From a checkpoint of a small image autoencoder.
Data: trained on abstract colour fields from 500 small random pattern networks, 203450 training examples, 9.9 epochs.
Rows from expert 25 of block 5 of the encoder, named by matrix and row number. Rows with one number belong to one neuron. Each number is 500 + 40 x the weight over the matrix's rms, rounded and kept within 0 to 999. All counts start at 0. Numbers have three digits each.
# up: expert up (encoder.blocks.5.mlp.up, 32x80x160), inputs 0-159
# down: expert down (encoder.blocks.5.mlp.down, 32x160x80, transposed), outputs 0-159
up.36:466486487525554554502484489522493560571495458466540484501508404498524510520511638457509479488466453464489473535366474534522542639523436498469455546493544556507456522449506419487523455478503471584457407529483523509505493548448548495597489527506427524493461510491478557465476467463518478470447483514480449565512522501470330531470536457512518556517463442528465450488511499528416522443472463469465530511510540524521526500572562477523490535594423558479523495451498464485510437493487546
down.36:523498481516444476447403527496532462453469452487463511600450531513506591453519482494499478495553479488481477531570531512506439485514420537428569411415588522548525511478512562483460466513605522478574531578463514551514504514450536437459530479543493564458506530559522469512528536537532501521545471563486434563460523409515432552485454533511477519473536516497466624480488436569463481506473506529516447468485540474510487482499470504413483505504511470501524535525484497444494533482572512
up.37:547479475550543496491510494533486467486587543461496485469459528496455533412524484510523512445500524486539571449487505492538468473538601549499515518493457475488530418550505474473491538508514435516534481466529555490516522506478523505473440519482466546513528527494533517487507464493466485473457516547523540451500539542505549457530504468468517493565472511472489588466567490480480484497489479555517475462506483527465533508469510510475501442486565450537474508477497522491478554506451501
down.37:513487478502465476516523451482572509564480523532461495511438447422504480468473544504518544479485506477547549488524537448562438546555449470565487466497459489464449464469524474497518552530566519463489506502529466540552518463550480474502580513500507564481477481524479484508419507504525439472481464522550469556476522484474576505519489534625504524508512464526519466507523532466514485520513496468525462567560543567528428484463545485486535491483465517517464550526543477445496536537479550
up.38:558526490500542455456504503432486487461448506492491554485511506476550473447465454481467480478460458503464444517541475523505534468469492461508502430444476479526549401528489457507516527542449448533490488515497491476531422477518495490479504525521488493539477508440489457447507468528536514540475493477538490491516475510491460514524467478481503454553547498531501542455518453530478492512535502558515480509571554467512524472498538529514499517515554520492526505520505431539463533465499442
down.38:493439553565482523489473497540497530542465500467446553506449491438504455543534517482530489509511553501550506527528535470458522525505582550442530480528467595500583535525519460496466474498478509481484544525489523499510453482449509428459475478544505456536558487525513477475543531511555525481468506514488524423461486519551505470488574449486503530522540529541436496506521558552556496473509504525596538472515525488452470599517517513453506477477530497518529517548503521479467510483465413
up.39:563473471537557499450464552488436435443508451487556517502453491527548435503533504512456559477489547499452395478446473504502529558594514481481463593498501547504513488522519436443505437507467552587480483485436483543524569528510469496522525430500487460427437446471459578537568492530488487502498525490497461578490469519455502506507551474524592487532546463537542479522488422441442512497487501471564583491589526548463539557505499374504457471503508565402506479485524462549464529560429496
down.39:520533474513419475512532456506485533488524555563410607555495520506527542516441499554499583566524530573533451545539511499486503513525503434424436451484485565547450485575536500522536547525523490555489582588510530488536563498563477500450495499519516523458494526491532449543478566421513466549501592522485492582529511554521528487479454487509511477532516473502532467468442520508465487528529521486493466410486490467416492491464558482522498528435516530495501482509440479496514454578470460
up.40:479483487591540452457534517399486545472593469450486532418448498483391500525569467447492538488533470493544552444494517493447508489506470535462596443457539449550555523525529605519487525548494420492499454518522493496437543579539444526489570558537533453407517521554500559515485562552515475472480521504504527473491437466475524456489509479530500519540537500534569535518540483454469511490460453490490455535567518472463448544475480470448495495511501401510461569539575476587578516529516466
down.40:484562488539543529556431498474551475535510540452535464428577496505489523474514550553463521481514451495524504415469492548504449513549515469459530473578549465451557426489493521493476524506528470530510499514530475471449552435432532529474544507496534517505560542524468527483577502466532516505485449484450516544553455481502522539513507510508408443562476473560514419477475580445561475481560534566436497512499489517525503532546473522572523485557469478553538453474550480497590533496452502
up.41:468523486545470505569440512491457524441504461434539513530504528451499483453511536452525481484514502570490519534459415436437588492453419453520616399450516469624516456524526522513558483541406454448433485527460518542479508493522490467485491503534507495465557555440520520483478472511552537517475504496505557521466478500549548537467429529498505528452490522494510507486506496522569468480508464548476492476505515513465545454523400516434561546493553457549522520535490431520539546540480550
down.41:478525544472460482505564543479486536529475532473523527423477534461469556494529534465494496512478564518479541442485564449498497454517495493486506459533441465471521489581447547520540507479502514516495553470524518498486438506420478461502558504517488448523489490488553495527535436533535535486536516434485540480434478545476520484431521424542581447521474550469513516477559506454489511584554477537526489451496472483465476475489517520498476551527514481502509485463523520451533499417553515
up.42:511494517542536509474538534538472560384486465459512510518431547521520466430445492472413480471475486570519455529452485439495518471554472519510584441434495464543500504448495535521496469526426480525524563487562535522516478521457536480470531486535523507525490593546497464551490500470558548491459495437501499509505474515451508472469538451430503492508520501462519483470488459500463509543512468501530455513445535432483488464507493556530505573458538483505503461540405540546478425516526473
down.42:562507550529480509450469505539439533553536566492602529513498466485520535540545459494482504523546515551469491450501491470533519419447432478531505437520486498540544449517551556455451508540430471517560548531532507463515480476559499495506475449509413476483459527484492529519465571509478462527527482476497531487506505516512410448502434502433522483499509425546487394570478531507487542556513495513508537425433509537457469522504536574472543492503474533478520531472508489543475474515523502
up.43:534476494516560436506554564411447549492472444516588527524472503499546480565481499415494520560517483531509497455516473488538489546485491522488439534508485492564470479486466519469465485515476464511535500501497561542488450538547459498544572499502512532533495557501488527552532529509459513469485505532530459465449521497515472424499518481502530477575527476471527504487450476478444479448537486496533481545595472483478578530506454480462505534432515509476542486524541488560563385505461489
down.43:442498534469434444510455469473487494503514473600484472452532512490531480486482433461525542504533510498559475508452421474534503530532534532555447484476502504468450497545498492515498505455453457530425501616516490525541539493502484504469497557492473519510497558482490476496427497484504555519464484569541445480487461438463500528486588558477496516535516469525506510465525462479452488470474509565522573452514520399475481559480523465464531493417411468464489477551496519438510521533500472
up.44:493484439430416459505442490479538486462521499533505544476436498550496483513553466522490548508524527525507553470483496518527486477514552510530571424463430527518503513456507497506446430482549495515482499492465534523545545418533488480477516474465568506559519498532531487513516537497502487519473514593456493490511559505499494465536469476536500487459551485522544454487505594422503483509406505497506549435438433498555476587496496509508518478444459542536543546491479500552447587560458551
down.44:503539473554520488501463503499548610495489460566444477537534493420485496493488445455540465529505551479538579459429516475541502505507511520555504539459525519524561417546502548477504487476461414518548516517543415541476530516565468515503370479487554496469494475496456551471513525460520507505480514526492494527448568437515467490513545492482484547492431504480471470511508510524508493431517507472512500486521507489485492484521471512446487461494471538505529502488494545536490543565521499
up.45:533508501518419544462536516539570464581489508433392457557523494452405405480511473563641501508551402485511505421453558536584496537475551564452496456522539502513528409561469364402497546494545537481485453463491510520504520487525428475476502544486535536473430485460472524463461498542517531504474460542508559521569582534477458537548475510535484482502530489512422537542494551471468528518458468519492500415527427504432553433512523522450500475513551492552532519470507428532466530470463544
down.45:499448496535539588486484502501543516502460526486529480506563515486466483487440507515530445477467482466531518519530614486469504421508464535527502453471467469527451451542511471477433566539480528503518472461529468530551476514501516515517471545521476515519519485528472472460509495486383409437558558557449514523506502508468487542430497484544494517507487492472517475500555534447584443467461554495560525474438437468467455512470483500489473480504509494477529518575548498482503508477494487
up.46:445537498520536507540528479394537537474468470531524485470519475491480462570494453483467475530518469502460430491490470508433528499473495526431439520484475484524446559433617544556475578490497478518503482512465544537557495497473561536510468468512468540518484580467487542472494525491521528482482512538494447479445506524459472467518529468516529497499484502443509495481426438488435503486505501495517521550535537492447518570553521467489489526488489457424554532517466506478580436522472516
down.46:529543464443486488459420415451451508493431490556496495514505551559548539478504479488532515533516478462534449509487509525476509520450505522424543573476543528490595507500385549494500512493445543559573523514435546467581576491502409493525512530526519497499507495555520481537470478494474503533467453545448454519453502416434523526511521511500444541528474538441495520501442482493414433456495471485570489514508448474503515467543533508574531523577445491485513552508485454526566529486477523
up.47:531519484553504532510510542503537471444521528502436492552405498537482486491566477505535570545531520483522498489509493498583526499555526474484510440468460525561530465461493521465465438453531465488447522489497515522553513510526480529507548475459555460470451541470572532545485501495424472462496516483467535524484499568503477551519474444544452509483562473486481504477475584462490509491453528502534548513519490429464453495455535495483465509526511540471514492467510554512528591527468586
down.47:505483536485459477406491480480512563447495481485484451506569496510530532489573527466532466452497460545522480525509482521527510551498511457474472496442618475545498500542488462529456500477455426484529451431541449615540532532490497562474428595485510486544467503495486503434449444487498491486481521512516460535451561477497444521503553470413507499513451466495472535516498505479499508445543512440477574480568515556502512479539514503486484500530550481460505455565511490526566474473461483
up.48:521395471499413502494479489472499459464516475411524530458471486486538455523552444473476571476525523485533513451487505582509484473519502490500520459492435487481517517496529525487510575494523477542483470487473470546562467483535454512433477487473497499469484507502524485505534507543473476515503577496459542441450541516462482495513492524485513480475549488484511507506512555491488475490433469519559513467468462525456481531505487507482506469458501457500546488498521494505492550549508544
down.48:581497476546473480489488498406483508546466437478524470510582500448557514523496530471544394424424505449459492449420590514526457475475421522475530496521580535526509432553475498502458489513489494464446511517480528487530535486533459533567429490490503566560536561483488551371450584457492464487458463507495500558459514505458546537548571552476499503505468512531466441458510496532468530500572454515452497511568505511482447507463484471528486534485426529476526510529457518511555501536464495
up.49:469566527529445575443566478513458514471504494460415481606400521532469596556456556465461486508468401481470530539495520539508519522441493503514492497456498484626534443510532427504501496438520515454431546560464469546516503482495456462496504480489514516410537472494463501455457411511501520468426470511537522522453454472565543598508457533487444527478477514483487474479510524452530474519456448521486505492390457479522454475443417495548498540507487506626473473599501569566522522495512509
down.49:476433483478561523488474557498386513446533509561557512532460563498443472473486457523514534410508439518487531553462437446453512464539434436510555507450469490485443503470512455529527477482465482483482496454473526522491502474490531508485562512499539528493476516555561509536450476467447462487459533470468543485537533516504520518478501514520437501530467534492491532460543497481568509500500524448561481490484550576452500490493434494543498454509477548547458535497491501504563500478492568
up.50:463478525523528516526625449519379464579517577402491493483507573499492519540536605526516443459525531466481456584461499542502550514530569472540409510531473481482508443519468382463574516530619504591368448528518493503506494525489485431448531474510499537451383479424492479527531392540465519448515515458579565555478483566570541569518539476548619526455525560499449534467529413493475493470493439523499471484493502498506437507456468542562503475514550542478477438499521473464560524516525437
down.50:436448531513533570523503493555536532513539475486455477521490520569472564482585570583525479508518467470379539508492514476549491487497484552541545524469379592549479537513482454519514522491582473560455613511495510472517522493430450527516528417515551441475481520428497540472408512421497485530474482435508542494500535533536546462473552456612511514508502479525475476501493557436538523506508494513495457492465525442405442525517513493438543529599570457484409498520493552501490517519537474
up.51:467464466425501502522427490443505393495556560505428482520456500479396489475491413524561486527546456532485501500542528538500508469468440460434551487491515510430521553467540560506527474569514541506420463489468542471549474462445461569506467480503488551588505523533526453589527518452443509453551539436470498487479523501525510510559451519565496510441489500443528518511493564513522482462502489521446460477430477470460441492416477482500468466522584515476539462541486565506480556541526510
down.51:572522498481572543521524494530469517424477535533454499391489493479500516513487547501557468438521466543487478531519510469424480447599496413551548545528421465453509459463554498535514451544527509549469586485555532371516434523491429493485525440520451492513504450528474458527445477516491500506457451445454511507462490470551500445456535499511491493523569451510517492468571489493499454453477490491545442429446470450484520515471466560549508539486468517601555485491504542466484499491440472
up.52:463425421546517487446528552434541530497457534487520545509449487482489505508519510477511527539582558496523467427519472446511516481540463524537582487548425449551525465529477505537457485418465492541509472490558543498560502483556531533519494545423515440479512549513454511486507510470467480578539530556496507489497525548473411535545499570530502461572470469483512490507500476458482465514477581470532542414533508461458440569474457478484539486510452545503522532504497491580481566506456501
down.52:516506483497432490435535462527577447512456465537502467509458588435539501514511515482521522466435491525523496492520567480435500539501546501528493465526466569485518510578452505461481571456471444506572578542484510510463567450530474557514498517544449532532527473564467511497487530528483467565421521546405492519546490466512510480494516529445463514449503543559551473481463524467470517437431531473483480475479478560489528512508526507468427536525491569526515507536519559520563482500543498
up.53:491570470536600501456476542470534572528455438499532495512490556522433518454470571520466493497497532483524448520487466479569494539492532522526447567492543552575484476531493417425508448510438538539585518553543500522514502491461530497559570524502450453411499441518401542472470450467511490514493510571509444532507526461435485468501509511496535493511490486478485519513450505436445510492531476502496461549536532544491594450547508476526494523505471523419478468532574485552487446507472577
down.53:470492588407561530424470511436528434528444542515468521596478489501477514540523482492532495496508478540530495536542501492512533543502381545468472481526475531515507534503523507535473486473533466457504495559547520522559531488534527483472511553486444515476552487521524523405457519483520454516491513498499483528392518458481510494518526463517470556534511558508495468493528445502435458484548508462563513432554529489517491562504524534536454540478430444514539543487583503522491536542492502
up.54:428505528478464523519494495520566505596474585457498536548508518458397520532519535541507524534531486492518476489473549535595468436448507496502520484518482583585502577472460454484499502426527518482499526477531471504526487490529455553444481440504505483510487508445553509512477481491502503481480490490471505500487472532525462517499476479507526534484483491466446602448409554517571494507515463529501468488484452509485487453452455534525443465514511482520475538476511530474497366526463482
down.54:479478486516547501505511514420535541545501488543530482503502530512461497464506536525577504432545468484515486462519511493478549496522485453529446477498555460494445428502498526509461495634496544489467456484585422528493515532550496500510553535520442549489502519480538469508453540544440450504489496493439484463461573464438464471475480519471479469432500491539507457546500447521457431559504552477482501498440503559556515519470528477483547495510480517515447486508505572557520595507421528
up.55:472465514519476471472525450507490549534513472558563501466487482573500531473505493521499484548477524494494463501492467446492467509498496561520461517526496464531537484520525424462538438519463505503566570497537505498512485504494511481597553494508438505484441487477470495492559450486485487497511524540480517451511523483482468531503497502441499457595512517522529604462476539480389535541527534483498490494564504489516497561510486503494503518544507523442449510499494494548540444507478514
down.55:484509504513557468455453524439548517515491538470495415551498495547539528504534424537526499601514487457507455415477519427497495436502458522506425519506518548448543549455427446468457554474461489568563556448466510517567512433515524527498495526527440600595462492503458498448475476481502541539471461471493470506448462517560488470588492561502513492481492526475449478519539516446466504492465488458538492423585458540457510509493570422518561488486386499533499482482514495466599481555541525
up.56:521538480483441503498522499432527482481530555419452495461514490419479442472622551559586507513501517467565544469360536585545499451535435535535447473535481437570470420551462390439514528508524521464458504494514457508515525477501456485539362443532505494521545513475495515523486479502480510394512544582553525488483506517611452534420505608446468473481456471569457512443443540506541463536497441520555483461545492552501418531451410481473487451523504490573503517489522479524492547459435534
down.56:464508520506474484457528498569434512438554439428446529504526440532579470453533535479464454474474511474532482493540460452485559478550528504500478537497534526503488467532592505482469522506512472467536538476535516525569423483526610556557514542520517446433463485542563492510540532500469498538567488452498455469574497514450527514507446469471463522586486442500505430470561486498531496535486477423522493472494559491443429473493465472506510497504512528448492545529481599579558466531486518
up.57:592497453467516515461540477561564501472462497487460500480515464552605559539483469504489476488475514508522456504514552480502425487506508555504475496531507518501510490499537474507467511488549512569607544491497469516496499486503479505532576477516480519460457469470520460449560522495568541509475543489491548536471512485449471450496530557478451528560506528577526475539496526473502505517532494496515492474529440521493498517527558491516496437430478556452530560459503444442461465548538490
down.57:533497497461471459475459506503497475381471523487469511500526455495565519563474428482428473506463556512478516449525509512458562519535485562562488461447482558533494491455497467512430470545419539511617477505492506457528543502488475519546441522548514569500499493514504468480506478558526509539500464539522538517562497415500513532449465502490469448550443436464476463559477523487501490513533474482470464467498524519460497439446485470532518519458502559573478483563523537449540421511490477
up.58:503499513547516456566598513467478508532506567438488507495431500425467511487534523511455525503547524543500520493496542511509499480446501452509527423475524590503530522519535550522444527464529606454537532509536444477493500535492530557476476518439579491514451495493530509565471546505553498460511525616494566502491551514528423471465463421553527497483465534454482518453451582480488478537519489466473494524454461511465479433503543460500506466528489484507539516499473504474555527536491512
down.58:536558509496432544471442498433457468490561557556472526471489490443459502484468497537507519521466581515518479561410474513487475406512523545535563519521525438471458469509514500494478556529512420458456488438517471482469537463478490529572484496520421483549562511515526485455437497518486421566543531528524504506439530478527501522481510457507519476542426524535521434459559513461451542506472508527512553449507503471419502499494523423543530501511571512467541532446459524598501506477486536
up.59:524487545538463425500433519497512470478530493500386546461440528382461490469555484544459509470525450500508556409463562509553478532465509470440498458507562537515578456468550489487452515452498529505488522466440419507513555477505446521469541526455553535508502466474511455554522525547477456511511503519480529486491511527562505475489462483521459476476530506510523499503497506513469552533500511541455545480449528486456455486480573478425506467501560480468536493537473511498491601505519447
down.59:482460539525546501610523518491468451488528555440415519478458452489431492478486540567570518550498515483511499534512540495535479535496437494517489485526473459521457498520501430506528502581545531506480498407502475465488493406491551506515484428537540539577512521495532513520524460523483537502491458521427517466549612516520587556535528502412481513504502516480548458485524617484509502486503558541541422484463490511507503409486511499515490477533584553477518410531492472541511511483436447
up.60:503492471578565585507565562385511557491479493497506520535473525517476513503447580457517545529506530551498504526592437506521448489458506576570397575533478530550491440522480455495530476507536497499573509491558522593479485507556529495542504513528452519471498495508434538482477548490446455540439576483503431462480508519601493480477544555510436485570486445551440517492446503473499444469513504542484483525497506500467555520446446429533553512565472449495511481546530498573475401508439442
down.60:483518532445537540488381527529499484524543499468499473519463554532458509526440507538507490428530476528470506564635402453446506551536506495531532430456571527435424559482484520522480512524485535540467481520445520508495481483499578457518479500535498614452494544495450509496420568512503534497456495575545493464448501559444542446548532528509477507493499580611485493501479459438460483470522527441511475534481509414442493502477466485532514451455481494461495476470534480566435520502521525
up.61:506488484470502480514476497511503431585535577437481495464507470479516490496547489501529495520490518457524522458528529512499523528468445514402444406549497475503591514483500423478549516496594517559467456487522534502565536468443501525489446499502551546518464458536489506472488546533566491499519517577458541529510478466497444543492468530546512539448506525470450499490530493497530472513478489471508501462534553436506488474488545496503469431510540498520537494397496532426500597524483496
down.61:513514531516514479467503470510486488427514480512495485533504490529512538430436460469478511455488495488529506514513521451525547548448489478571528467493542558555523450494508454531443527523486557525520488497556460573495503517502486478517446471459520494458514468559525496419375456505449426552498464431496559544501589468460462517566481528450482527564461486533496490483433560400543455525510499457451445468475455543469503486472488469577521463474468564524543504520515551437512476509489455
up.62:411452443526447589443553529542625555582501448505504497484470486558434542508442525461561526522501502489489512532475457535643448491503540508524489541520515563552407515546426427435546479482470555515477487509522526511524468501580438503458415464514554487494570395525445533444496490447490469496470497535536585436525562559543461527554497552464467533504430509512525422464456609495574463517494581566493543445427480513486437480479451426480551578470474549551483515526528455572407490506466490
down.62:409494503504576576448455475552490433469434478454524519502563512500531484440506535490455488389469482503497496534545501532534511502603490485537405489454545468474512478473579536560451430463564477482502475514562490520502525522569538484551457462481499472500458524441484523487460469459460472476517462479446555562514462498481541524451500462510461512512472540464463498447514482483502442516478486469524377530537444513518550506579592488504477486537529478505552523525480473442508495446520475
up.63:559474478503463506427555567490540542427517538501531526449522476484467453463565476474535501487498496527498459455480522486516476530578523508497470491467511504466507435567470539499483504469519440530535526461514504466471540505505478424556563530559535423423509495501446514486536498473475457544518502529503572482560467519487502528497510518471486522631478507492538514531575530527530529505539518463498513494524504500457510498502506527478521485496481508463503528486486499514490498451463466
down.63:454594571481482553486522513490520491528510525445477505467474572491511484501519479511447527520487537499513536462500522528554547454501546512561480466524465501483488458500465507538482462540528498573467473525563449567576451483553453541554441511501485496483434490583455524497461468492546542452505534506590489438486507512464527521544511538509584473436539489463465508506419440419515454537464536478466533417525470557436505448412494487484547494504512487521494500505556503560531516492561512
up.64:441467466440500496432493489451572509606473405538501426435465525527451418515527548537542519500526528520472558501483497505547460535475518567510485565566563510524466501535405430408505472475480534459526482547592512501442520488526448452556476507567526511486561526535488525456449508409494435530493529497559571498575540511482481504547488516451470438543459540446475471506515528450470542558526499472507510496531535496516536530530533489465481524485472567458462479539514504570491555566490503
down.64:482500601497627500472474490507553501585479512563499505481517580491533467497418499568514503504464524504535546500534553490543545573482466483459375548522501540577536548597512504549480558564440521545481504515547485547512515472549497527562472502515432517446461543426529498478429465456480445566524491528532511527514487439467514499542476499492456559544467530507426477550535586435520429456606501418537523449461543490464525433500523459517526532511507499428493526464483513452500397456554448
up.65:530501450502478407458448467484526514481502468458445506513521459489476474468533460500486544460498461504542531519578482528479529486516426487493537458448528381517523568491482667562485524477465414473464510505481452443462504526504526487486464517501536537582541560540547503542517550529512485518501487563539481478525415486464526490425506509504478518446500512511534440496487478517549496616430423572468466520516545487532446560530519499441566461531543412600523457472503494475561581446468555
down.65:560540452584528491487593481552486622517507491454544572449487494502478497409540522507451527484576475508540464451476510470537497492535485504472521571524470456529486527443518536482432472488429415593403622489515481400501484467532510456535547469478457499484431531504543514567558503521492514499541500532555441487557508576487568486494515437546522475445529506525576463539539479516485541588436526487449566473480516440500514490507475562467506562517502540503541497477469499521472491481516480
up.66:492515505495465526595531507584640517584492524498505466526513520520396498580514498468446543521470520548539489509436422510546480455554582490504441496471488552427482476516494563441502446434490546550492487499529439587503425513446545515496501486476577490388560464542509520531512515457487498471525548516488438553516533454448515450510541474481573492531458514455511491406433580484553449606513505511561517495471400504502449476482493424560502463529542527473471601494539517516455342541476485
down.66:508502478496477509520523499522549509603508507533531539483464552504501423402537556483493532490460525550492538524453431518501489491474499542529380478493563466509472500409502462460469441574502494508484457556465504507465508509552549512535509503497402480518523543493516585441474553472450476536464428444512469566555569490503438457511545537443511455440457517547513464470528459501483513458489485479501493543450523545500600478554511559565485561511418470380537479476545533460502450537497603
up.67:532477398538507470480512563529472569440538497461534478515488472486531480477555506509544536505527488523563540535526467507503492530559488470496462531583388516477471461510546524493516419487570537579508492433521512525569486503578492488499533525470465523537462479567485540475504504472503367531515524493530540508467543551466534514519487517505492514575523444486496471519489503425500507479497537475505505433549493491468565544508497464456444484501448488459498463468512504519419562559498487
down.67:436494574554486499460460458550487483552475423544501487531506502558477414508563473469486457501501438549502518411432436561441471482490496534555508483439461517482480539601468496533444541498426464438504519481551502504486517524556468508494404513512419435472433493491482481502443485483531480462496474485463506521471456515428523547508537464411539491532447428482516547496467489489456558525586496498471489493504511497518547507479527477503529533519531476468504401504457496423514490542500503
up.68:450475506543570529432482565509420543533468527544568543543485520542567434552411542523535483580539492474473535602540478557483508508500452527478479531472513434455534461533512481453503412523518470532490531507497530473515438415507519477585456501493497485543432477474552591447484475454462489451547524419485497528438466574487553503495449550525462557576528506449572452449496422450480485551434569511540536528445559490489466533464484419549451492585509550427553486483486529534409539530524548
down.68:506505523538512453500577453431561528508536512427463451484517549524592533538531463450476505468466501494574527458464590462480460499528509589467479519554459417498546454531482482536491552510476458577473450475513472508555576429544509476556568512473539558484526573573482489502510558468455506479527562564521532477504430492495510488494511520538508437562419517465480419568526408484477425447504522522519493543582417576390411520471464452524540504533463490521506515527473509538587479509442435
up.69:557485490485487524551526489464460486514524577455522546472430533470475459472517525515546504502518530504495527519515580462562559491418501462483544427452488474453528437494536543591471521548481512508518499551479508481462454536451504512486488475532544527541467537508580525479456491509484466508539482518532611491479518481581539467461517514494486483453536530514523521469459512521490487532460462540470501503476505460460481544514467531476510503564479445501523511481485492481523510473494517
down.69:503507514457465475561530486537535569479504498568587533433605456416520488524513445564505512461440504484510452509483462459507456463570579441434519559581484431501528455574614490429544503518443519464487517490517423494483563449419511462546540431505516492509460492501547571491532549521459473486493563459436549455492525566539538495451498471512567469478522450493558476533521526462503480525499446515494463462479421538398517497536528493459523526540530535544481471502487485432504580479483508
up.70:534507514517467456487536492483464469492505484477416486493493526437507522479477475547526486500500494460478552460469494484521500524534477474441454482477467535493546474452530459508470483470509524508519521527472458465541472480518482543547541477483553514492447501527532564545527465518533511501547522521496494532470494523456511552503512498533494508488478496480470516493500532530480490548510472506485567422566545503464513470490504523445578526479559473444510495507476517445468519511495508
down.70:462481498521464567527569426458491496403493481549488493518521476477534497487468470510549516454458516561516412451575516552520532439485513405569472494515504535441542443530542431483482518499492492453438522499513592520480589510552431504525476493560554518525458520530523480517463498465511461447473473460486506525480510447548513523516522480449489487547544535468444462450492568465488469473441510489458449504501465505493526433527494436495524498485460529469474595454569483459525502579467480
up.71:511494481420495608517549516496485515470469546440494477509501525475471510515499582497552510486485502524555494488376469515559504511497468506556512489572474485643516410578458449488504512474485510436463554519485443554537523494515459491503402461457521492489516522484398564415490493498467538443460519523539527467493529551547470539490535528465509473464413476513458477494526552546506515504482469528531481489495457503485474553474416484516553565554453504608495561486500536547487498500440501
down.71:466543488531479512477515536493510490454533420535563462521536548491548448481475475500500481427492504472508478463515478491486538456558464528490425464486473412505519453533524506560446544457532437505487431428530490464478502501531512415542507536506413448609499486500445495492483492414485491523482460446508572519490518508533567491539476615516547540530486549532492487478536494521616494519413514464482450579505501512512499514525517502542557503509473475502515476518548510537489490467521499
up.72:495498492494553516464485562355505558550544441512563445489431473535483480500423524533445493588458504533500491495410459505459482578448433501469458525517497442504493486457520495525473478442397480540527498515505489529521462546518542494542484489479477575469531542476492549400441533480518505528422549559525383466507512486476469427458531479496508510535463468423478456507462369449423460461490497524535504524513537543513516536541471497491534535579541458443479478529478515498488483499517494
down.72:475497473520552443558484501502499510561444528557450486575465522538512537514549471422523545468532517466496485496493463469510499558516497563465452530537510443451553448451414556402482478413528457490513511479480554519499551463409545535458466538525561579542497500498434500502499513565533513465482612575483483473469456475436492561493553446478499522494525522508453545534472482497480497506491497529456557564554457492489520516595527493424512515514420456504541518556557494506511506466581498
up.73:440488506576497579463496485567620580597481481521509476583541508523451510492465532482507515554459416447482459554400495534501496524533548569460461528525489539541487560468482461484526452444502543484467428544549508544488481483527462522533522507513514490454502449446459542471464397491530462461447511555463487493491538496500406522534491462490556558490500527458377435479484586474532498556563513453499506534479492487531416451500467447545530512584503528454466572501592509520512477429507424
down.73:427545574515507526520428526461486579515481478593401547550483533531526544434519555503440462446553473484567506533480593563506523477465412519427521484529483491554468505483494490526514491484542513449522433469537491547557397493516488551514474456525423506432528521535467465463467528445518556454443488455494516529506544405531473518407505502491550486470480528528474544524463447517465439471502517481477510482528538444522475492491524455521536510571512529521560461616584560456536523555575579
up.74:506525528473459513447462525450465470530546468516526488519465563485443486449544548489536485572477489507456540501459510513490544507527446451573478524434507528632520525572488456509501519510467536464589487491573496503486511538543447431494487471562439509529499460498496544459412494535460470455518477474544546508467486471598527482465445504487526446459502521574512480473501477478459483534471464502458498415530571493460533526468475526520525572476431424460473471470572514575492526537501536
down.74:359506496518538623533394512428468568503550461583448536468542505536494504501481459466587474496504475449481434497492484540515474486498428532419547471530510467555490510509511551563504504443574517493528522480534480566498469482452509518457473511510553503455510515492495487490456552495501561494509564521484528477423475480502525470490482542579526493527555550460521537474498473510542456534450497510500468517482558481541547519487482517453458499451534436466495496506518540475469519561417550
up.75:549479519476523467448493467542581512468506508470516452532483456509580546516444445508466453464449444512460498499436507489479512450523462519452513481457536493480535468465519557529503541521525454464467498486469494447507582575500557464517551486450519457477416513480442502499582514531475515484513441570446512462481470470479484483458530468554463558519485514469589458572586477521512490420513513480499450461485461488478505480545497531459513476491447458518506497496487542460480545522512535
down.75:519482456511481455483535516496493519467555502568432469527460432545488553570429466454448507496540474507522543486550515461424468474491505472487498395435493482551459568538440531493506509538527531504481538447511537519539494510480430524425511506525472411415573482499477479485626390522483448506573479466484504406469496491535529576460508483492552525490525522479501451419451545496499547492501505495436506472451457547467509483435485533530508517546481495519497526484467529544514519553513479
up.76:546462504465522500386540511535490493525497454521583486425538469502491508456518485484460514429537561544534468489483461475514435540528515513447530471493528445447511463560489504538480581509498471553441450489538504524493552487529476532508534586489470467430545615539404498537541478423516503520495534582452485470493493525439466514534510474484526467541508511496507487555573429512519540469507537441500504484527439480517440467578531488482562486534595478547523539549521479506494532476446463
down.76:532476519577538474479552443531544462483464558496524563506502491503518580453508523524550538524437515545509575497510547563521491511486526527429524541476536519488489559513533504496537526550490484516444580560506493413470464509537438513467515521514468540537476540508440481500511527502527493503519439508510503539504437455504481506519604504467499499493459513448428489517556527488557526563473513571506496478404483539544508421519534471518479477522508511522523560519446494466543461471468444
up.77:561435503506526494545448526567507457509525513508465511498487498470498476526499478501491477577540498498444577484484466547464509427536440408466462511475495513445506528483496526509512507522514527485414488486501548456445456465489492514568439509498519484610531550489529473598537512502503476508509466527429529454563551532501572539552423485546458574498489523474556434494481501473554505485431551522454472522511495461507501514405491547488492438491550527485444457499501528457501580556487517
down.77:482556493537508456483512475484414536454545437479468483462525548500566512553502490447436562464501477535541517579495521512543538494543519433485477505483487469469546439537525516515455432561556385533477484487511519504510541492533498533486523528498499489510453504441570517479517533536424478506495528455478543545489462504562531522472463524491523429563459535450483464478454485497562488426429462463514459570529537461468492518506514473570531612500552456580502506556546528453510535503510487